From a checkpoint of a small image denoising model.
Model: norm instancenorm, activation silu.
Training: soap at rate 0.0017, 8000 steps, batches of 64.
Rows from block 5 of a small image denoising model, named by matrix and row number. Rows with one number belong to one channel. Each number is 128 + 32 x the weight over its row's rms, rounded and kept within 0 to 255. All counts start at 0. Numbers have three digits each.
After each channel's rows are labels from the 100 images, of 14976, where the channel reaches its highest value: "lies over" is the class under the peak. Only what is clearly more common there than usual is listed. The data: drawings of small networks of dots and links.
# convs0: first 3x3 conv (model.enc.1.2.convs.0.weight, 128x128x3x3, each kernel summed), inputs 0-63
# convs1: second 3x3 conv (model.enc.1.2.convs.1.weight, 128x128x3x3, transposed, each kernel summed), outputs 0-63

convs0.99:141180094083088122100091101121096154139150153097148097117114090115112129120088164094142095136126150119090150104111101142083120106141099147086141123135147104115099156191128209156140152169108116
convs1.99:114101090145135113120094155178125096104072132115136083095133151138099067179156100112116087092106136140180115096141073146097137119127132145101053117136159116164135178064126136076155094178163133
lies over: link

convs0.126:103157095083129121127140180183162151118154108110129094088135135087070088134127143113101115086093128133082123138162058092118129139107159127131111158090096106187122158151080147197104092090149132
convs1.126:110157135123124171069091127149148180114085064201120157125076135136134136143096108124068158170129083140115097134064113163144138139154142118108137125137107139143186136105071067128162148145162093
lies over: link

convs0.47:121125061126113124210134130113159114099105122085138140098133148105114123091127121162094100085138109114119102165145117121145133124095133109085106133093143115128109144176173201185126153144150143
convs1.47:113162093083084086141099113171129134159111095056126122064135149134103073141131176114160100116109133147152106053124128129110152130167152126082105147115168086134168110051095121106056077162173113
lies over: dot

convs0.122:120146129172160105146130123111088110143104123174121146165135121131087000114142112141139154084123122077118172100138090134150089076098112102124226098129143142159120147067113127175131154094123116
convs1.122:135099145169162173154161141125126143172109177099153112125121182162116045155109106102147121181207126131175099138175104166133121101151139119158088132151145112123147089026141114093096113142129132
lies over: dot

convs0.80:150117067133096189131137081079123113117150130068125125140119172115240204117099114111099110120049153102103140095121109134084171089171122122145152158077120150127121158099095099160107167128124199
convs1.80:089146152177135142151098126162139158207102122160126129125126107173045067125158185143166159134176133132108104117094102042069119126128105102117047090102127149141124107096199133134184086143130074
lies over: link

convs0.58:197153172164136098084117126078079123115091127149155144147129134161109040109116147199147149126113122115108123115140122137122089094168153173147164133153119122114164115036144095181095107145119107
convs1.58:090112106121170125153103103135138143143142127098102128093082194147160000153100199106117108095142177079097119116123117120150148107116165090132067134142134116118145108000111116089183099140150127
lies over: dot

convs0.116:141109130123143172092197194071129190061056114154107107043099120101081120186134110079096158078137100085164076093136117104103131131113112104143145136156139102153182107114134120186076118140135103
convs1.116:080103139121136151162085124120095081136153105104151069124184155131116118142114110161076117164180176138140155150102126144119068140194125089082186157126190134177107054183155100095098143144133143
lies over: link

convs0.98:111119167152138159158101130162143110100119151159129126155153115148118103083150120082129119107123124165118095173104170124165131138112121099131091127126096076142096112091126150174057154101115105
convs1.98:154122150124092170169120135119122142094090132118114116113120154129105187115103137129128153160126135098089114078051138143150123149153110103103158134116149131126133135119133139101084122125140152
lies over: dot

convs0.74:119116117095144118092163120128110111135093144103219057163148111124073093113134122175149135133156120166136149047146087133175127099063130139120147131146130133150094156100146139100118135113125062
convs1.74:113129161178123097101145114129132104114197134141157145147137168164058184170140091177116104169112111152155117172146167102093101156172110095127114111141108127134109140159092130130173144119112142
lies over: link

convs0.105:117098163160129166106190149093093125103104116109111131104145173117099039164107087183111129131122117098180147153150136172135130106147130119134200109091120181139136164018112164138104111101125123
convs1.105:164087139147123134173106138168134122141121142083123138154116142085094022134137137147088170163127140054094125090112123196176110168152144111125082146181084160137098197033164145123119145167125151
lies over: dot

convs0.61:140115189128108111155138133152082110107086138169099022141151075092152130156193107172126148127095163109121133103100127095148132118160101117136089092141157124037099124085120139141104061108078133
convs1.61:163098146122158162127146132080142130127168077167078179221124118093133161156148140135135135156111095164080118101155112138147128160096125165168156138124059165123116123182128149131090105129182163
lies over: dot

convs0.35:071074138107201151111169102147130130149074118122137141140109187057125132165108106127092113103163116085116115101174085095159120175104136083137186119106115100193095129078132072130111131074142110
convs1.35:159133134203134110108153130159180134123191117127140109128129088144079144158148140100132124120164053162107118188138160103104093130136124160159096113122195142102113150158143117096124152157113067
lies over: dot

convs0.115:152127169097121130096139103083120113120096106119144121120130087144146000120140127103149134168169112115132126142147138160143137098137107170112147094113124085116110145022115118193125096142121126
convs1.115:153148105111199185144163108174111125151125122164103127129130145123110003174112114139076142160098151038107157090125121173161103135140155133132163183162109156135128088015116159096110156130128142
lies over: dot

convs0.65:130114168126175210112181083112110125144083131243105135147127117169137013118168146148164130147143147109170095122133134127168131150122126165144128140133119153114125100135108132172107043105110117
convs1.65:098072112128095096159125095157102102105223099080172105158120092140125162140146129184150104128071118098116134142125131181100114157123104092157124083150132086166142129135118142100136255139146136
lies over: dot

convs0.73:178106150127128139055083181112110107151071114150158116108083123128111080097163139135143118138128117160174112102115139154156117103125120160121102119138141129108111110064105076124176124163085165
convs1.73:163181141112144194126176119094114121104101085146070141125103163149111172161141112098104120132136108090102110109100125157144135191169138138108142138119099096131130083183113166127037077109124134
lies over: dot

convs0.66:093129108094126119176090109129146123107157109085078126094163154108140148068108119089108085124088114092120137173100116099088116114145176101104108100143112144163117122159186093136118159138164072
convs1.66:083045077166122127154152152117125113184126128133150177096106083111145064044144154099169101079097151162094138098115106163133148145105132165104140149143164144096081177092151127107124107166201181
lies over: link

convs0.110:122110098131142169115138180111152165052098072102133125093162099139084111176124143087084100053130139043115109084143145153130170119130142116100125121120141149156151075174142097163085132069125145
convs1.110:092147152143160150174088075142154120195144110122081108175113097170130153133158187112180203137123156145190135108090144118140114098175118143117117111064161135213133104212123062142124107114109126
lies over: link

convs0.118:110113033069156174123096149120144109120081128101118134111108181135159076167104166182060074101062134083068112145108105113126144093088153174124107151099150161191105104190101125163102109153156128
convs1.118:145178142141112161158126024130121149177118155148113082110179112158097162092082113104156130136096090092148106122126101114072112121140113083187143124123165125147135119086123163105165087150090125
lies over: link; dot

convs0.56:076139126112073143142078177152133100134144152164134130146151180143072122096143141131152071081120125081114158098121115167102144164103137111173145138087107088129108163094099076150096158101127159
convs1.56:096102136116145098102186098101155172104064059095110120138137116160139102132086132153137104090184109124136176174087124148171096181174118159155182132121158150151118140109110124049130136113108059
lies over: dot; link

convs0.10:159084094094147164100095137148164092152138109197131078145113076132106085117132138130155121128111151104117116190122132144140074085105169147137155128133177135132066070108141176148084134128134138
convs1.10:131170161118138106123092123117110124076092158155121115073071125135063216114125065116163134088175147144168099092143115108119100114179089173080030142116148099092134153180085134115112162155065115
lies over: dot

convs0.88:100143072178108114137144148125102131109140118154101145161161124117131010127101117127111127093121125039104148102147090142144144153141101097097164115129131138123101139080127111102112158120119103
convs1.88:174147177118190168159134133108125124162149153136099087111138150143144012149152152163136156173138149094080117120128198177135072145126113141187127143103137117147150111097148159122150100123146153
lies over: dot

convs0.32:132082177149166143100178174107160102101067162194142142139107094097125099129148134203162121114104145160191109154138137128112132137175127122079078112099116121062165130076118123123104155112098138
convs1.32:122142142132143050111150154091110124069156110150114136087130164083142154126112152127074107131145088136088123124176133164149122230055102098107157129103124140108154137207044127117115084086099093
lies over: dot

convs0.101:126116153131107098141112178058072189158121121093122094139001128103104150148105137108144133117128128092073125073105163143117126092124185124184122152120162101127100100107160109130105131176111062
convs1.101:061152177208146093167146105120140176102127160148137136164096101236193136112144164139128091120158159190047176087151176136145143175133179138121161128151182150127111136110123145058172139125143097
lies over: link

convs0.77:135144131130095142178102157135167109104120164176135128148145167129124121145147123141182103152123142133102107089082108101125087190125154116110125141069109139091122124155078116124000127083128174
convs1.77:095110073080108115135197138104151155112150074104038157159171126115115138122122093080155095068095145120139150107091116137209145138124174140095116137123071114119115112116145118185033117112162074
lies over: dot

convs0.120:078186154114190151172137092093089082082147101087111099126132045145116156162178162120162155110094092089136138131135132130134129128128043108135152113168171135104184098114124144073080123157126097
convs1.120:123156112139127128146104126151140086141146120103158141118091043110111115134096104154103101132129122149192148129125098105155068126126109074085150162112201153115115138098126099068169120102114121
lies over: link

convs0.75:104134148089135128174127185135156108140129101079126140078081137111116122174115123101120131106146115178122090101147079096130100143108075133146099056069071134166143186164121125185130121216161115
convs1.75:125171138069114139074112145119125179155134122181166141090147133115107177136138103169100127114123097138126138152051157155107137115177096133098105070163073154152153124157122125159114134056102116
lies over: link

convs0.55:111106134114121117105129159094114118151138112113125111119119140156031118159101096111106114125127130105095139137102076115159136138094114143130116120159179108170130109145165104162074153118134108
convs1.55:135146087179196116130108069149125181007114156158128183132135107156147103104146114124117149171126111151130118107108086127084151088156140145112135125158118149103115162138156092119142150133123150
lies over: link

convs0.111:074131085106142081118113160183150123126166132140088104126141115141134134141120143100137095100138109165090165111099097108165120157119169177123075094092146089109157087146150106163118128150109159
convs1.111:110151164132100123109106125158140083073146124123129176133136130145164124095145107188164091154125151159142173131128091171104071121124155111151137147172092036069093141100114121144123149139176061
lies over: dot